From a checkpoint of a small self-supervised image encoder: 4600 steps, 203450 training examples.
Rows from block 4 of a small self-supervised image encoder, named by matrix and row number. Rows with one number belong to one channel. Each number is 500 + 25 x the weight over its row's rms, rounded and kept within 0 to 999. All counts start at 0. Numbers have three digits each. After the name is the row's rms in percent of the matrix's.
After each channel's rows are labels from the 100 images, of 14848, where the channel reaches its highest value: "peak on" is the class under the peak; "colour at peak" is the nearest of a few named colours to the mean colour under the peak. Only what is clearly more common there than usual is listed. The data: drawn small creatures on textured ground. In brackets: how many of the 100.
# p10: first pointwise conv (model.blocks.4.p1.0.weight, 64x64x1x1), inputs 0-63
# p20: second pointwise conv (model.blocks.4.p2.0.weight, 64x64x1x1, transposed), outputs 0-63

p10.35 110:508505484497490519481506518503502496505442536479530509526442479452513488484480511479511514444486496487460500551488501520495516457464502485531502508459512513504534464510478529445502508474468494
p20.35 125:510510490544472481517477509506513513529512511476579485487486524478449516496531484515479458508502492490483467524477458493507508477501494511479499508499494532496564445505496513466480528504449506
peak on: limb or head (95)
colour at peak: grey (80)

p10.15 114:517510474517516509496464521445493510517489512491521500515434461484516482499494506470502498453478493535512495536515521501491490489497489460484506517431515521500519427465466506473502502465482498
p20.15 128:485469505502504538475518502516531474508525467487457484489488470530567474466469486470508540463471514557483517464493539504495521520516526482525507527523515517496516500483508508520502508523552513
peak on: limb or head (98)
colour at peak: grey (80)

p10.29 112:502509466499460521490493525516478518514470452437504478471495504513533489498486498485520519492476488514479473533493511504489500486490483486512466515485501466497525463435464527437512516507441506
p20.29 110:512509502486468504530472492496517504499509523484508491499497486475509527514474468492506488448486485498450503493449504500477490483515488520497489516496481556525617495474511530506491528485494525
peak on: limb or head (88)
colour at peak: grey (77)

p10.48 093:516491491476518527506516493495514524528518536506522508489532519462505443455471436526483527481483517488492457493502467474461493515506499491510447487525485472466529524502529462538495484517515486
p20.48 097:478438480524503503518509518500477480488464434513507531498528506461482498518508507529448477510523512511519481479512452496492511504474556524451521545508479493488507509506537505493508478468522473
peak on: limb or head (89)
colour at peak: black (69)

p10.11 099:514473523500474513494420512488529516520543493470495500479516502515484522502483544482514501460455493424487536526544482504508489475501493517481511480480476530493492493496507508506531514447493514
p20.11 109:501472488537516469514515509488503528493522481520493517493511536518490497524508529466515487491533493458478475488547469480532546469483444513502493513478538472522483502531484438526508507485537459
peak on: limb or head (32)
colour at peak: grey (73)

p10.32 088:502481519476521499494458506534484432489513507509500456516492553520453483457483451520514520517535495500477489499526481519547458479463494514517485490500528484520505556514513510521488502476483503
p20.32 080:474498470478511506480504472518501503491481482494521529488465491503501524481410540520487453532476511493515547512512523541516495510490480473521518485533476477467492486554527533532521495497486489
peak on: limb or head (25)
colour at peak: black (63)

p10.8 109:502548502522482515487476574516517461530518500493511504508516499496484499464517514477503497474525493458478501531486523481501496486416517527503527521503484503517560498495448507478495507488471479
p20.8 116:468507499516508509495495527511496486514474483501504512510491497512477509518489520499469493550485584481487487524548507490499496468471488524512500480500479499412440504478494463499522501473538480
peak on: limb or head (78)
colour at peak: grey (74)

p10.47 095:497477462469471529486473505521521474486563512527506524518532540511498484510464515517522522531516492478511494506498467489454462509486479509486532481473544503493486540496512447479528482478542527
p20.47 091:441457483475533513473516480496540497504427453509499503522483524488461512528487463464485497498519538519491484471505482516498466501504511502508475519479484500483505512502518531503541492549477463
peak on: limb or head (61)
colour at peak: black (64)

p10.57 101:495547519501483515522478477444515483505502448462512490489517483553516550477481515487511511477484509493494499532517501499497524492454481493449479506503546492486541482485494518480551512499483551
p20.57 098:477513475561471477530470544483466492501535538503534541506535507506496515518546520533502510546491541447468493543503513508468529468480487531501503502481520501525499500499485500531508513504498505
peak on: limb or head (86)
colour at peak: grey (80)

p10.5 109:478498479503496482487532486484505530482500507505495525470517526482521453529504526497482470522495514507457499492490503488456485523502489501496432517515503452482478474506502488515409441508500520
p20.5 113:479487490506502464524462492487514501512459505527508553486490528469487511547512506500491465489510492522525496540548493519485475442456493535441500530488494470503501496514545469509536489476501505
peak on: limb or head (88)
colour at peak: brown (51)

p10.56 096:491456471531503519469480519535506533495518534515482544527495488495475494495530485530497476519499521517473518485489436463491466543561500479533488481525477465484471501517516475532497500502526513
p20.56 094:481534532522448499496525523540510512520517534504494468476482486506495465481559512486488507547444522486529518492503563488469523524515554501509503487479503529476491482505462507484495517506515488
peak on: limb or head (85)
colour at peak: black (47)

p10.3 089:488531531491517504488484485515481480517497480499481481503498517538539561522488497507505504490503502501522514543506488551465540488445515478486513459491537512493546516494479533448560499505474512
p20.3 076:500455497484489491469480467519558500475496473486495476502464470494458516497520480460479496460492498520480461466494460479522470491546531473501478530513518530494486487516473513484455486534474531
peak on: limb or head (89)
colour at peak: grey (75)

p10.30 102:516458508469490519487485539484467520510494464479480484517466508519534525507550516500539513516500485440465468513541501515491494476507503485443483518526520478518525476516480481500509514473487560
p20.30 096:519540472482531495536460515474515494529503540490490503504520494457471554498490519527522468485481523521478506510476512454527464467544517517471498502509484530504491456518516474487509483544515544
peak on: limb or head (84)
colour at peak: grey (80)

p10.16 107:510476469499482481467491540483432480501478514484466450461525531490509467497448466517504502487520516443537511505499485519480484503492504527493510479501549503499512536499543501522489526477475485
p20.16 106:533508493491489501508497513498517532496463509517499492522504512506496538514498513538484479504510499506498507491483521588554437474507481487491524520502440485503487491531554506480522489452528479
peak on: limb or head (65)
colour at peak: black (72)

p10.18 107:539476479516478480515468496482499480474462523496492467481470500455482481477509477521491496468462522459476497494525431475480508528503485484471508482482512464462506489467511513473503474443474479
p20.18 094:495485547501505473504485463531514513422461499465501536438473522550507516524501489463503522510494499509482484535492467508500496511481524486464512491531525490477504467514517496544501472491522504
peak on: body (31)
colour at peak: black (56)

p10.60 104:508506492489502509511524518442513467508506491494493516519471500512478532510527493408501497489441482494468492522527497513499528526442500480487498504490468527489557457475476498487490487491485484
p20.60 096:552489492517497507473528515485528509497472512501463462523475506457494490509507473516514480489502460497507514488459489538502467526482535451488482510478473505495503496475454543481466535444502457
peak on: limb or head (64)
colour at peak: grey (51)

p10.63 101:492501490511502488499505493529503504455503512550480510451517502461472442536442491536500468495530520535540505475479491500468464545517478469486525478480479510487493521487523503507510531487542513
p20.63 104:500489481485477522461528536458504516520529518509486469542494514508485485502543466508518523499482503484535476453465499550506457567543516461512512497485514544480510505503483518502491498530483513
peak on: limb or head (99)
colour at peak: black (54)